Weights of a small contrastive image-text model: encoder patch size [2, 2], encoder widths [64, 128, 256, 512].
Rows from block 7 of the image encoder of a small contrastive image-text model, named by matrix and row number. Rows with one number within an expert belong to one neuron, the router's apart. Each number is 500 + 40 x the weight over its row's rms, rounded and kept within 0 to 999. All counts start at 0. Numbers have three digits each.
Before each expert's rows are labels from the 100 images, of 14848, where the router gives the expert most weight on average: "patch colour" is the nearest of a few named colours to the mean colour under the peak. Only what is clearly more common there than usual is listed. The data: drawings of small networks of dots and links.
# router: router (encoder.blocks.7.mlp.router.weight, 4x256), inputs 86-171
# up: expert up (encoder.blocks.7.mlp.up, 4x256x256), inputs 86-171
# down: expert down (encoder.blocks.7.mlp.down, 4x256x256, transposed), outputs 86-171

# expert 0
patch colour: black
router.0:479515495516474469504521451538545531464458492521516507475473565516510471445527494425514445533541481504484459541547489511546449508576517471425452441482503510447463495464531541466483493451574454419482563488520486455465438452495548426536397532517494534503469464
up.0:492475488554552571541461598509515523493487502480432516488474490457593542442506492487511560525470486528515500479567474546534537455522479455459498546482472509448523522489545578444467483455471510493464495524461549513474512508484487569544544553508513520535478527
down.0:433490549534513424557512489524493519535503495466529587511522523549507445448499487523491475523536521513502570482515535458483527575474483478521412392533498482500462436483485478478469460570526475460550628477505476496506522491499446456474443471461503491508532548
up.1:517499472550519537552490475531512535504501524504549520467470425486453516495510538470476435533476519554540570549460428491463524544553423485496578480479512501443493500548563482570475492463485475440511473486526440515534448419527481485518491475476390491497531511
down.1:471541525440531507531516479518517516506470531473462497471513498479487506492481470464467530509491434453517479508542522479492411538481543525482490439529507595563520513548475544463490406592504428521603566593501502529494544538522478498469549476460547516520535507
up.2:439472456571500533499438520519534503500526541411416536453551516509598518555491502516474540503495509515493567458510561585507500578453516469500545474428456502495533438531493519471472490520467491483498512418474495558493472521477461411506421483542447482518532527
down.2:481515529493544521561535538488518496581501538533509551496491416473467488492490457486563490483484575524534634487482525471491446490427491511523543498537466544486478478478538459510459469503472503423505564609512481512503449493475435581404486461512441512486551511
up.3:491491469485441528479476491514472509471513456403476553500509569583603434455546575489500488505485477483462490503579503589546485519531446447454455480462472492465500508482499541422554495483529460497532493473535487478478493532490534452523471540544589484521539482
down.3:495556510381548482529522489480540514561487527563584478471486457462440505506461483452521487492485533518530551509495502521451372515462484537507460565517513525571560536476487468547548448554601529458494557583434446531540475468531525536451523414511393512475546519
up.4:519562527482507565519620491503571507512452603562463531446470502443498535523464448525446548508429478477595493540552536565487499499484506513499462476585460529547573511502491533453566468525528504517493477481542529544544518483549492469478509419490437591529511514
down.4:503531514522491479507481504522471505456546476510468606527521465566473453472519522460432496505521480414434448496443502452532514524533510522571540494488540507545405512485482440553483531537389495535515502476488535522570545576522524500425568524511531446442546426
up.5:506540514433499425437471477412452440483586493504475481527531561538560444435483480536469484433483528475487469473531524576486489525466462476464441502443518443524501527424489532468529549499527566489506506470548526514479522526548559529529513541583537481468487491
down.5:463552552475582438558540475516532520507461536585541533551480493454465570493472464472510536512544464401565484494507586498530429457539520530456464454537537499573495572457484542461464465532559490491479553548522553475480532445522586548509550520462489534506441517
up.6:544523446602515602521450531514532516473521499493469518444530420488468574529512485471423531514428476487517498471498515446513518538522520478488578476482505512459484520577499544549436485512457488507515525518542504504470476491527473531492456532506442466501508512
down.6:476503538452541454483496429511490490539479511491502505490529468509501514517445465521459510495535392549508481478420505475456506580491544532546446441535515506581511479533478493462430388603493545511537565548524594562586575545459396505553515456473510511489524519
up.7:501535491443504473477434550506494457563578507492458524494511453503468447480512534520507454480488584491546520463437463531405529455451399473543509529475509476444494478535574423548489542504455482528581480489478483518490449480544497561472493521517493401435562482
down.7:511491454517503545457448554467480460491570460467471555449502512574511451471543570471501465488506550498454490503494474513466603523513436511539508507421500458432497468496540481556497540493433500516533445410463485529525496542537483465510454533545540437442523459
up.8:491469431577490593509492551488512504487531458460462521474558434566535500518505490513473468509497517525408551425495541527526567573473468467512516502455445537489521437579469521459485465501446509533468498443528545506494430608438399447452456505550486484501503512
down.8:527505490483518506545506525508534532516483521479518538441478489487489556487499454512530482527447482510512660546490495530408500576480485472481499463506410568464528458496513517483498460567493469397553574567456449525504486461491416571418516453481437522522569476
up.9:475554447473474542556509502512499501509491453453512494440503537465545448497560592505484468488427493472497524524564444577446504492449410552493554539568462489471517489540534494449526514534520462486513493492483500501505460470535529491523504489546483492487592506
down.9:480454492481514598452490474487487481514507517517481493506521442499519563520490496514505514484513472552460491477441499477480509522475511480493456501513522503544569531517423379564594513425517528560519465488512490537564521493558488505509513494424500492465494507
up.10:461534461461497530562475530512506504509492500449470497448496556462565420529566492544487464499466490478526525535560495547487526472424513534530532574542462508485509459478539522444509504498480475500466464468488467487466479467551476500556512481562496520500626512
down.10:494459488535414571480493532489498484500512494527533515542507470516520532498518515467501479473467515571482530436444475481480567530472463461506499559503528467477552522507521373569547570385453504491458531502542468492576487487513494536465493494510485482457495505
up.11:505438497550525526520511519544523555529504492464500522475465512546520547453512515483569438569453493591447544442499448489520532506530430465503470485547514523449533418516585506488535460479476491513489473481519484495476472501468466492506458485481471507528565501
down.11:479566513522596497493521490489500486511482513495553424466526485493474505556465488494494589498520476497521544518531522464496439545491564578475451446498519572586544484519511592489409436580528559503513594557509515504461517498463442492471456493505441516511536530
up.12:493501519459549470476533478497519507476489522550520526509532507477509567540506471501523540498493481498505507553510542466476484450527512591488462468568551551585547539485467487543533491494505506472566485495541434538577589467602528468483543481434450507510479483
down.12:523527534449517484513491435564504548466483477466475546428478533540529508446552532504454490548482411464487518479468496493484357469473453515496470483514485528515468504457548484490525448534533482519585559534514477594534522524526599457481558530462518498498635503
up.13:453440530541462457533522533509444522535516497538450486587499497475522504400503510553506503519572536458525496438498466470481503502520416490521493532586474403480486481487519441473474513465475512535473499498502550545512549519474515512567480514417557496482466590
down.13:479540506552528511479460590488552486579513534485507564404474522521497498552583499516546535459490530471496544499531524554540557421498519454434494416434471509428493483489585555476452500532483460494514463503526502433463467484532534515448514523555503491529528468
up.14:524457494466483454552485492480391487528526354471544452478487481513510522549530575529519541488573478455483497496473530447503490463505501477559494500511527546505538470493523496508443495467481494483490516477505483477497550504486485456583445491515532483451500645
down.14:528450516445515482474478520521499528495484496547457391516444529485540466503526518552535463508461503587469530551471411504486446483460504496446433534503412552504424568524487524462565501465520551519559497589481560531481477541483586550501565589492563515518478446
up.15:547481486558538502528476521467492440481563462502513507455493445528436510519564500479520424450531552533434521519448482453500535457521447489530555488481534548480453466518527463592476514519461432470552450473440472493533452520449451530493508498515470413487493463
down.15:529494459528507508479448496490443474466564441466494523539490514592502459478560569496484448500473520532414486524493456463500580504512435518546528552449535453464474464465509468560517542455439508484501449422505492499533476530525472497464498499549520425447539467
up.16:457561511446462512495506460515510501497485522459459511452491556472564417485558536513454468490494471463576482558567498556489491503470507540512472522563474486495511480468545523425535500516516474484521489469536483524478487448566520475571507469505487536507600506
down.16:517493460479466593447478534480481477491526472522508507500556444523473522522540520466496461481513504583434507484445473502470444545490440500535523553493519532509598542538451377597526547439452529491512541549499496525578457531512522534492563511516469470440496467
up.17:543551452586567514524458547510528519493507527522519480462477452456494564563477476476443573513461486500524510514573463520523514472515558501481533507450501532529562497520510587519435498502469550459498502508498529506467506445500473523492488524510397510518512499
down.17:444489546505512435513494467506492514528512510477490480509564467544497471526438476524481508523532432557485548464432519459489543637486526530534462438553515473563485459534430443498471421568471519461531576506476544553580552571436342497520506454511496493525503519
up.18:534590506503448577468571474459544476493484538564463467512603510535489444502453499467380583469563523467492443563500532559521494550515523484520517444454470452571514513460454475504539560558495541548485500469495518544602571496499519473475443470495469497470469449
down.18:488488487498487515488482474492439487421523436492479486586475582552558476448472552505479564509555488461501424471536506560505508500544509482497504457469552393548535573465513516505491561481514519487425474498477576487478556512505555498560503538540592468491424556
up.19:490487392484545486555436500487511474477583460460498534500535438508523515584497516498424535488502495448486516510484513464466475501438500534548539490458505518530490497492476505596471515498497485512495515475532457553495506497538496427464499491481446404460521499
down.19:491565584480531499520533485531536552601443569535494526553491488460513541519506422462495516529469471525536486546462545509489588500516568482483452483546456561512509486480443556401452450508455491488463464508473520499519561529443482547511503470487500560552497472
up.20:500538510468507509514556496504506510514444537503544453490459529470514530517509441531500523493491460501544506504517554449527514427449564500508459557605475575520518490462448555420475421497509533497508485477489543474482538518548484485519522486468532576553485534
down.20:549456423574494435486425482480492482410549448461489555520487533543530494492586527493486436485511457475458520535456474483495592527529439506511522505460522469451505494541517502538486539446427470482502560458526535494506458519481517508561495519564483440467513455
up.21:573474480533494493543545512547556547530496495469519527485481499554484504471538524489522446532451517585450541461494459485534533504524449463523475512519482520456492396488566483492529482499468481541507484471518455481465446505456434482492460468526475531509554490
down.21:477501503520569492498505529512494537524468498528515410503489483472487529533457491508545542506537497467540544499536514483486420527514530496457441450518503569566566532544524616483417456549545528491500597583502546488468531488462468514523488521475476532547476548
up.22:504548527529498525421541505486442500531476448533519414474492492509528509591519476554472584493590443502495460464496547468538503459454593508535441544535458539567535489470492551449428435489493565478463492462470575474484530536505444509517485505478525536503460568
down.22:532441471597518505507468477536503528409500483494484503542470513506512457472570504478493409532535461492488502540504452483536575541554475475468490533510482504492492521538466588466493555440479454473494576479488584463499451492464497544576503548553500491499477460
up.23:487482557485531458531488550512531490685471553488498521476459460459502507476558501583534508509468588500581569452495528508402503421405462493510497538559468470478467493531553485457474474501508497536572490494457528470481506514562476539496483505505533543506548577
down.23:468478497544477522488452550454481445513575480456456516498480512563549474507510566526519503464516551516433477482517471518547582457483478479493466467427480462458425477515534484479485550471510520590543501450534544487478506554548514513508457538522564431456538505

# expert 3
patch colour: grey
router.3:508535503497573515512507467394507446461465509507561472524482556474496556531477472469483559416450440505525488516532491413545485460498511539467538490616525514562501564379455512474519436539519537512525471491557497525534580497506581519504549487444522539528495509
up.0:483489546501484462523594456500491494482425505512539492532467507485459509426505448487568469497486464498491467494509469480559480458526471469510531541550502537453451517449466492467531456494544438457496510504516441434513476529488486494520511510432546560574482497
down.0:545493483452532479495458497487552474527518526455514560383534509475508489542583493591487517493488450488533586521439576560426476485428468512502520452455452530479530476507503456501490521501414477494520451530485474569497493495514501587466603479530403489502585441
up.1:521507450514439497497450561497610496492427485532509493499542534537548482505564484479475492496450551494527502457532481518532462459524495463499476518512477442411520511500540517477549522491533417495478488514391543440560475468408517520426511501455475477528518514
down.1:535564482479487431574490458482558495460514510537529561528497515486511537465484502440428479490406507401518459466517529530543499422497466515513585592515561492502464540503525558521450472509495470492484414499471551508583511527475494503500536496577566496485443416
up.2:523523461437450488505462499505453480540544435522458478451526462545499454487467575539480447502532535540511531447502496577454512493507405500531433451465448505523536444582541474506535486583501496514497516439517488549544435500506474451546433467491457473450540461
down.2:510521463440474488500461480473463458483557461476519479456543478542525464541510560492438497471522512511480550466534493537455528502457476564558452541465504458519533420548540473546491524496524567498557526422419511581526510551441429403486405449544493442411542483
up.3:476518530473501520529435482470516469491556454429512519455469521542514500515474594498490495471449479460475485506464490521482467467516470489489481481493440550469482485482555470427505446506522453494545502487526412488456488459556516476459507474469496495479570482
down.3:468468524490566516488541583432527445569489547523493511556538434441479535549472441604535509419438519491540532490453503518463468468492501516507539455497487500537516492548496503485457511547443550459448552508494584493523532494472426535511481522483497509511418482
up.4:457492519487572466459450516506591489535478507496538488353455457463491479540520488527476524505489480514513545470471534529537548494431501502447493505496480600491491452504535541476490465456460499469498489499507510540499501523459463507435508489583462614486524459
down.4:498486533488472467560565437434525418530509533475471500533527517478486437483419505493468462414492569522523470515553451500541455406454493549547518518515496439526426461494519410458526526540554507564561536466500429520493534501517487466520454425493532494484482514
up.5:557487455476451473479506546567502602487513477540515486534554525588533494416485493484508514586524512478503497489517516530466503526521466447499469472508516429514550523526479495525578515501515512521474505503487543440528502471453487496490510505474502457557517513
down.5:482566524557519466513543426437505449495502535501478493533521507493470467534425507478438562454560543511527427529534541515563527506540537546519487448497507452526451467469488520477444472565535536597463532464533499547564546517581491485547457420496511493469481501
up.6:504431491462462530422506567465508466524495552512420509480455459490511489459489494506564493482469630544478516479442455505424486494516529507559450564438395538460506487501558456446524509497443561542594541465454423530461507485575498484464442482495508529453556528
down.6:452433514481526523452501579492466508548517507480437528444536478515506512506544502537577573485576551506483486525538508522475534534544547480471436386461477512518528489565437494501535554487488508620503552451459516482476522502517459403562413522448525490526514531
up.7:464492572417510509466470604500531466601517573494472517435476434454471499472498557553552493487461544541481554457461479496392554489432489521462498505527463478496444471535519457466511495467473490495582548475479509502528466492577429485469434500543554601477531484
down.7:479477482513443620448513579463503459519526496493461485455549466515488436507475521497487542443558550506455461525563484531564533546501513462519438429447456505473483487542464501500544577474515509604515549451460481475483488533555437440498408512512547476483504495
up.8:504538469542444502489559541514547539469536480499471489493590510533518461503457569487439531523503532482497475548573531571545513520518459476454480459478451404519503483513467480458583546521529482512493504429477502535556543427481503469495467466517461482570510497
down.8:520517465479467559452504479404515420446520495508467476491516474499525472548446522489457548405501482541468471560477486528506533568491534535505508545449414545539458486517513469488524496501477576598488478473563474556550518524576480445431458459493471476461538457
up.9:528544497535439495568581463504423533470434510465523473539478535392506548512445473504417510495547455499545471526564560491601559495531551459466523465524518506577493495508393511476576451494500443531441486479552456438464499443569481472520499408454484567572488521
down.9:516511488510406567459513613498468502484528455496515540502504435527504488468451534491508485512523437489467459485447554470563485596542474443502480455481465496441477543471509434519531460504421502543500395535498502548517512558532477557482621558489553491495505463
up.10:529408465486503487449490532493473503472477477468489520522533486493535558507576428512550451522431504474461559528480502464454571605555523541482510560457486552473456507564507546542522515461439504478547488479444424547534501525496457459512490529535526501564468487
down.10:556513437515494480461433458461451487447564455489470457565529512545484476527528523461453477474472512501447406521502452545527661589534492504504537576454545488487487487547493522543467549495420497496502478431546542482510504521454440421548443494578484443469506452
up.11:509495516488471506523505509513545503500420519539435489512503526557511513525558462507464526494493523517474504517506560524576527476521552451447426481511499535530467510500421501446574508454444456535424497454490484413526481515471497483455477469502496501559512463
down.11:548449498447452509579514423522466508453502489536562499550466465477520486413498521506468459501552534465529479484578489508580498478492414484510481624516495483530503556498464515513551531406526521598483434489507533529531478504548562517509500489538517483480448543
up.12:463535488429560486533550503513595498500461542486540484435572460451484468533457526500457538512482487506518494538495540520552508499416507507529534515507472506551433492483471482455499456499518509513486487505503495519627524463522463511458500417539468636538522483
down.12:468551528482477439512548455474547478537500544476445558495510567508475442487501482452454432473439546518501408527548441532567517444512491531532569490501448518473411451502558529427480489557520488565543489483508499525498530544477470496505496466538565501479538425
up.13:469523501489409498444551495513446484513503486539488512495560457574505475491501555542448480495543528520454514500479545502466523531484482545536438480510477442547491466561473433551567488583499497550513511438533448576579500517575477433502449403475454460475520479
down.13:487534508494409521460549494451505448530518486509528455470540465538467370550490504504499516438560522570478475563538501507532593553453535518533469537491433504490429422525495509455463489526521567524494532471463497482484484543490407489476428483576502470501505474
up.14:508484520518475562499455500593477634508480463505503501506472475587503498496486511516475469584532523534456494432512482513377532537498507503554424512511498469540626491525496531543510500537476487494503473518439527501455473559447484503530512508524500509467535519
down.14:490525528498528435418514463499514508519481508495505469507529541492472490520454477510492489506557482496533431500493512526436496580570512493446445386506585472535529508572489566442441453567544489498561434516556576483459499499478619565632589519526538516519475512
up.15:507504530447478508487453538486511471562576541547423552461463390497461431432476578508473472493567570454548511440464459519418532516435467483570473463479489471467483483555607453556474522504484530545566506482539496560514457479564491494469462550509469493425559472
down.15:500511462517420502440452572479450477487567453470482513468552480554518466515499568465509472490526592497454486475522474532463552564538456524545483488412480434436505465555571461550471532543499516565569491464492481517521521549506482446526437498547539442420551523
up.16:496499496467437538493544515491464497514525500460467559445486507521497509512479538525571479500444503445490504516448509544497469521520498412501489378432429502436472460531540495467535523535524459477542506440509474481489459478552506389513396500486498486498533495
down.16:479511494451579450540518496482565496509463547519539544484487482462457478516484464451540552456546508471562549551523547526539433448498567489492495420518487536502444521490453539475479432593550458493472578549502454462462499451494538530475501504507450538558479468
up.17:465519551477538481565469474500560498497409550474529542458447541455541484474548456481485521496446494463514484566504529493546533481504509482442484516523493554464472498452518472397502479450456451451486520509519450437472514384524501502463495498503474617513550501
down.17:459387481450496479536493501461455468472512501480458515494520463512528473466537497576478412463528501594483552486500474545500467470439459505528482510483484485518466496573473445512496528485397511512488452485481534570523500535523490522508543538491533462496482448
up.18:568471505517490467473548515485475492514517525539417512551535405525477524495483453561499504484535522466469517522366555475450532546510518483520527474475540494546493501517484447553560549539441527524484506486494515566561491555487432511457473486519510496516453488
down.18:481512472440471514491457470483490491477524467509553423472542465515509498589501499501479528484465464514453481528488516589478636596468552516475496583474445508533543426595480535500471513485523547463453567436446569496519484513401411415482369480559447475508488445
up.19:456577502536430575546528503498464498528495467444515492460497497577550522563499574510497516481457481536464498438524526498552539457513509495490513485473461466509495483510509485469533494533499486493474486494515466493513491428528493519435501411477467441454570542
down.19:498475483437491470487520502502524502503505503563470553559493416493474425420518478429493460491585539459508487554463502439530511571558501466513471508519523496487447507482473448549553506459479482568527587541539448519560462545539484496514457535520545511491473445
up.20:506474461446533510524475506492512487509482477446506474429526478504524522509501507561510459477447497587485589444539501557435498471456480536518510535516476541492446502577487527499535466506505486470573487449401469520555421510494404460544469529556558490546517524
down.20:538450405458497491499477573459502480469518474469472478447533539520543540515463500542531514445466490473468521468557504582503511498522534469492458423468505515503553494617492569492516496501533489499495498454478552488478497536406425377546459526531580489563499484
up.21:466537545504524448488498482523466524513570518494540488434482461519505528559528593511529525526555467506519512490528627497521549451461517522515529428507529541542534488505469473536441511554447521465560496493554485545508514453568521502512507428502407512463540541
down.21:499492522529451508584502463570491562493497488534541573541438521523528472382552523448447456563487526478463472482517469453578535473565434476471485556532494496477430518394522470507577516459541422547464522525477483502564497530548508517470515499498523495498558486
up.22:504469536519483493521462531600449650495486452491535533508444486534548492462500513487527481623558522481494517443554499498420498530506541503567471520510508488526605510505518536517470515494466496473501489524442525464430518551427500494534520530561534534443491553
down.22:490518493502505423424472455525497521507505500481462487503513549517491467498514487538482457515524502502477455519506478529476528546556487479471473456499564507499476508586486543457454476537494455491589413514559571492470450537491607540605582548537571497504515471
up.23:502535505531399576565538478503456522507488447451437499529478562577566508488458520511488480497453480539436471496541516561550548555545510479492428511478430427526527507538501518436581461553532494512438469478504506473519516499517509497519503400467527473513512519
down.23:472482526568489560444537541495500506501486519532478530539493456501479489468435485462515535488575458451513430554487489441532446612567529476472483422517523472507464557504471528512531495516491504565508366537526521485560516499577563596555579532497551507498454532

# expert 1
patch colour: pink; white
router.1:517480505491485506505509507615474583559491493471478483522461475514466475494489498574542442589478522506486519488472500534502559508496475440548497551468483519472489440558532513479505480524508489519444463556493504456453449535499420532501526475559497515526535498
up.0:550544508506519543436445494493489502495565535470497473494612502555553522531488501473428528496519444505477462527492484476446522506474480466461491434482522513534592519478488517510509477493480507503548504467546561573560568427517547490451498502437405461483521548
down.0:453569544500535415475557492489532495519474563541484546589539460454442549519444424445477516467545468446545412507509551434530481482551585518471526457548537533553464527535452521430433421543482479543550502511571559503485537510481545506543509511440519533520474475
up.1:474488493470521542466490464511496514501513561432503562474586488482556557527524531468473545502515436487522467507498527456516507479528532547487494457506517532533484496505489512426500444512509419542541521480555508593597557473614511464557474503454529523512515520
down.1:515515486498541522517516445447530453479497516516464549536557444483478548524463497491423547446541429425516390556485548486500498487555538521516448450517539494569485505569478502507467453516508505626526495472575572575565544530586481456569480470453537501491447487
up.2:510580562488498532431481455487488490530505563548487488487569508530530508523488469482425518486519466520495471504459516487393471533487504540457505459505461505566568513483479529504461430544517526493555506476504563571568532472566549493484488478472461495459525523
down.2:503564522532524382508519463470496486501510555523517553589531488452445543502447466436475522473542493452562473477506555426518504483554518522460535479521570470502458542459478457479425448563483449483555556483593509502485540424509574513535466491440467507497502521
up.3:439542526475503483538548541501614505442439544531499612537519516485468484482520438407472513507472560463534511565597557517484427524456527519515488471508471504489513515482504467410509593490449434466509519491493455471481548441524610472460476505501480524514474451
down.3:509419481522479481470473600508507535498518475514470585487541461512519447449489494528479488514503554502489518543484479527445489583506482419544457489489477461441493514526552399505591541485429471508464482472487507502526481441522497458416485517494429497525563474
up.4:548479465508539469479470524542575532464568523446519559528580492550529475531504499455486554548492514469515535558518510537498535534473474498456497443442512476556491452453452512485595564532478470470571496491491490521557540431506488486470499484534431473523519442
down.4:510475475539451488531517569470500497499490484526497536525572453491527507504435491503467571463521559462524475545606569569508406521548533468549512454486466479475518529528481497486527522490466457514389550502452475476501502468480430473385462460526460502536488496
up.5:486578530434492518559510484495566489523474529448531472411476532472527488585505500495479536494450478567526489482548534558540510417419535548536468535487436533450486352459498533427471482503503517480492530484450463525497596498526478502476491417545490527496564518
down.5:542420535514416503512507528503464506488497463540534498532468488495518469439533546426546512509557480502482530520554469450533525498507456456524551539508469494471454545463519466503556512409446464474445484581440424494481471542416512560506560533515591509506475501
up.6:526460477455477573552479532475483488459529441517482521437431482520561504470500592412467540471560482464491481491558525560465505508500545488546461543499423521462528531564488542501413468422461490528444507465439515513491509564455524436532478544453564492498493507
down.6:510565512485487507507513493545541549494461514480488468392482540503514538468505480489469518554418401537514503483482488439538521461494529521485477501541429550495462504477497532471557446555506496548584420492447495571558564519554426451493559470422541522535533481
up.7:485569500444482565467562510499584516481489546524451545532560535503493434542511525468458595497531473417537429571529507617446481566473574506534439472518427495539533526508503478421526514522544508502511499488497540512492550461499522475471495477529504502527492407
down.7:507424485545510515536498566504502521495493494492482601453529443504494498471471494503466492517511541484504575559493527517458472565467461456541518443488465494465504514531509442515507491525418439459475463631452491542565475453540393540403563493498435505539527511
up.8:498414512496457460431466534482405457535532461507488472491475507509518530465540535552600442484514518533468500480443456449470481488534500480546474515504496499408527426545537462557481580407474526483474561463466520463454459553468505493601433558483556470456474529
down.8:543456506530432560511467496510487521479529467474404522473487539542523480442532527461467419537410520511463510474499423481488515518503437466513564493508461496448470508528533481525584540463414475504527563453497501554511465545494523475465472545526546476464559447
up.9:483554497487456484391571535489506492503487507608434494504531471517462457511507557504551484499585506515501507473459421502469446554523477515507532530500404526477515494490558498509450496516520548515443497505523533567501470515470490504533505563510515526497511483
down.9:508430481574557504507456421536511530487509505393483519502502564501518534540424499553468553522462476545510522553488512515492489532495539495446533470470519451544500484523436504481518493562446471426499510560490456499492509452509405502471527414482463486567522549
up.10:462525530514500472482493496498487487581534527475507435498527453490479502578450521577473532476509490563518511418481518499495510482417488492514516481461561469539492450502500456508518485520525559513535488509545531491535520444615499508453513454485409481483485588
down.10:574541551521441518481545450520504515489466506524461460509452581521459448443525528440473491533485510547514426497527375482552525484565443496477576502510490522438437519456553522461514477515521493500575495540478475515489528517467531545551519508490568538487480559
up.11:550482481529490536476495479461492459512530512575432522533530438523459506511462510515462530464569565468483471525426514518549481489550495463504528441425566461568510496505491436601520584498483514536451525486469496494527475503499476496498483460531424463454435477
down.11:503451465463492549431416494477434452483558453460484460501491505542569522523551548517497496466462439525434506449439436492484533520459463494507495571464491484476525516503514485526510508454461545514500568444508517552535515538520488484480447544500527447433517506
up.12:550568455547484522543524556526520507462463434549535501458539513544515507478479554449461482511505506485488514487552538509496428418499457547554497515545531461535552513521500565549479492510530452460498502473402518477582440522467475466541489498534515507497439497
down.12:549480492533484501544459517504519487503525457517491473536472553510561539452488542507495485494443476499505533388491418524500510442473426474462558504518556472498494530518569479488538519470471501456474527404462610488503450568434496456492461500489547455470485475
up.13:517412512520506461626469458464547473528554541454513525503484520484533477464525505500516473485491514558522542507538463492509520469475521580518485534494480498504477440556485476522532474526454511513513491501480492511478548571461486508482508402502522491497515497
down.13:535565534494448548499496504503522498516484494519518503501489495482471499516540548412479536512479495470493496513462533457548490480509444482467567495516460476435464512449539463516495499454516412559497535530486466501514434531462577542499514481542537526468506469
up.14:469501479512480514600543468472583483442500457437542503493500601514522442517494527441478474458444490543488491516602494565540492509469515520540507516494420489489454501499491491450517465476515486456442486498494496467517552527433514490477500440504520487499489452
down.14:568468489505529482529495554502495529475485481517581547523459473491515544447494488449533520515530470462514530547478526440516492506577503420479500458505578488500520586454467521569552520446468467493412467540458478423515469483521508528533546549505490510517475527
up.15:520481533529447534455527486479527487530410505571473510521523499519496529501450451508457549489549555481485464523463585516459452531528513480494470415504521434567512519542486510553536517522514527543459491487487535500574548540507527498513496456481500558509408540
down.15:511511470559462528479471499488465473466542449458503481531469588578526473476497539499475477505488457512473458445513431503541520474533458463494526483467557439453516469484558504498505523497509534483499640372506533489519511505461522387543363519494544455477513569
up.16:506485467466501505469462479555530532500535543460490578543536506537571529557523521485440579560469478471501488529495498497572519512543543512495469448474475501573476485442456497471617545480490474608478511483503482562577514479578504477505488432532469515512532504
down.16:473405495600504472529518498454482481486514513511445590575545430479501501465456500522493523456617523515513481519517570529490416519545508415491424406493502474501482521538517444486471507486482426554443522493561564526483417494497484471453469471460484483533489496
up.17:475540507420489554490471527463469464576568495537425489503518530513531436518502576543515558481591482465548480484513472617431525532455543516540470524465411481547599475530582512456455476540481576492502478489465564538459534530458448506503511489522535467484503503
down.17:492518519506507552523518508523520513519490522507442553449537473501466526483506500413479555528469480506500532521456512424498422543491500522482549421544437511521455542504461472512519447546459470496535451580395487585574523510499489559437559482456504509514531450
up.18:518500480525493476442566506500496487459430476525541489489563553516515531571491496513524521494464478556427541525485526508477481509523557562457519491517471485550493440514439543491509472567527498479447543495421496523555537563423461490501483441528530527543464488
down.18:552406482590475488491437448488450498489511460484518437571488503512544541518486505586508482496539515522487482447490508487500499535544470450488480511485573468513531517526491467537541544416487475513454588395549503480494428486473503436504389473491492483492480590
up.19:517524502511514545432494513524501482525521507505459465507569461557501505589491509555488558482476539521465461487449520548565494521504568502367471456415533499590495459544461445535589551550497522521490524479480503517533493518502429483435482449524449466495489473
down.19:507492488531499505445435503477447460490540472471519408545503496523547525575458496572498555457505417532462503431441501480512548544471538475509545532474539466496573504508474511532466490456431580473446571404571539498488501536489494454475433541501487455464505534
up.20:534475466462488487511551550505554498488508550543481616539561463471501471466536461470483514525504597454522534566516537538468456541466458469466500413470513482512487497490476473504608586510489445488540514488445485495531511454523519476479492482536457531532460438
down.20:492486459472477501538476550479479499497532461502502613447581461514556484488537537495428505491506539441484492533562542587448471557514462466553444477483466480407536490546516461500499532513451404453493521450402493505519508434493491438419465480509443469514579443
up.21:449539491471502554511492507432482440554547523458509556421482493520504522477522553467461489450513484439520529455487527493489496449468445495546500458514473474467511374524527453471464478525507449523525557427498510535496512465565529438578428472466458458432481533
down.21:449465537517553510558506532515476509513497502495521626511437541518455499454554505393551472533509517452507521555511495395487467471538420550493527517508464519473482505349523526505497526487460462504532537494466335482468529529505553521506493498499512514480521451
up.22:484475519536452511491548447469501471535515498492440464539513459504480516555453494558458550438505510532500437508482568517521521498510516502547518445501531490607479501542450455501574502511526557571506492496527511499530473522514467507469509368467489480519427531
down.22:520574526465497495465518499523485507481480505522571528456475577513497548466534505470490493527503430517480495446515464530456518461552458434404505451513538489409534553476578549476458488460539530461545591457518624549527575473461578443562453561444481515512544550
up.23:554493447486519475464524546527560518479541529496515584543579491531522476455554496466505518544511543473517562542521478527475532547480400468481491475469501496487464475446468537472563550526485425479608499488488497532562522437528490486489483517532463495521517461
down.23:500476488526502489558495562473512494525517502494493597469557504493565500494464497528460533477504559455515515532605561593465403517516494469543474424484464482483571481534528528473503501522480415448423529466421501489472499449490417456392463450507445503534522468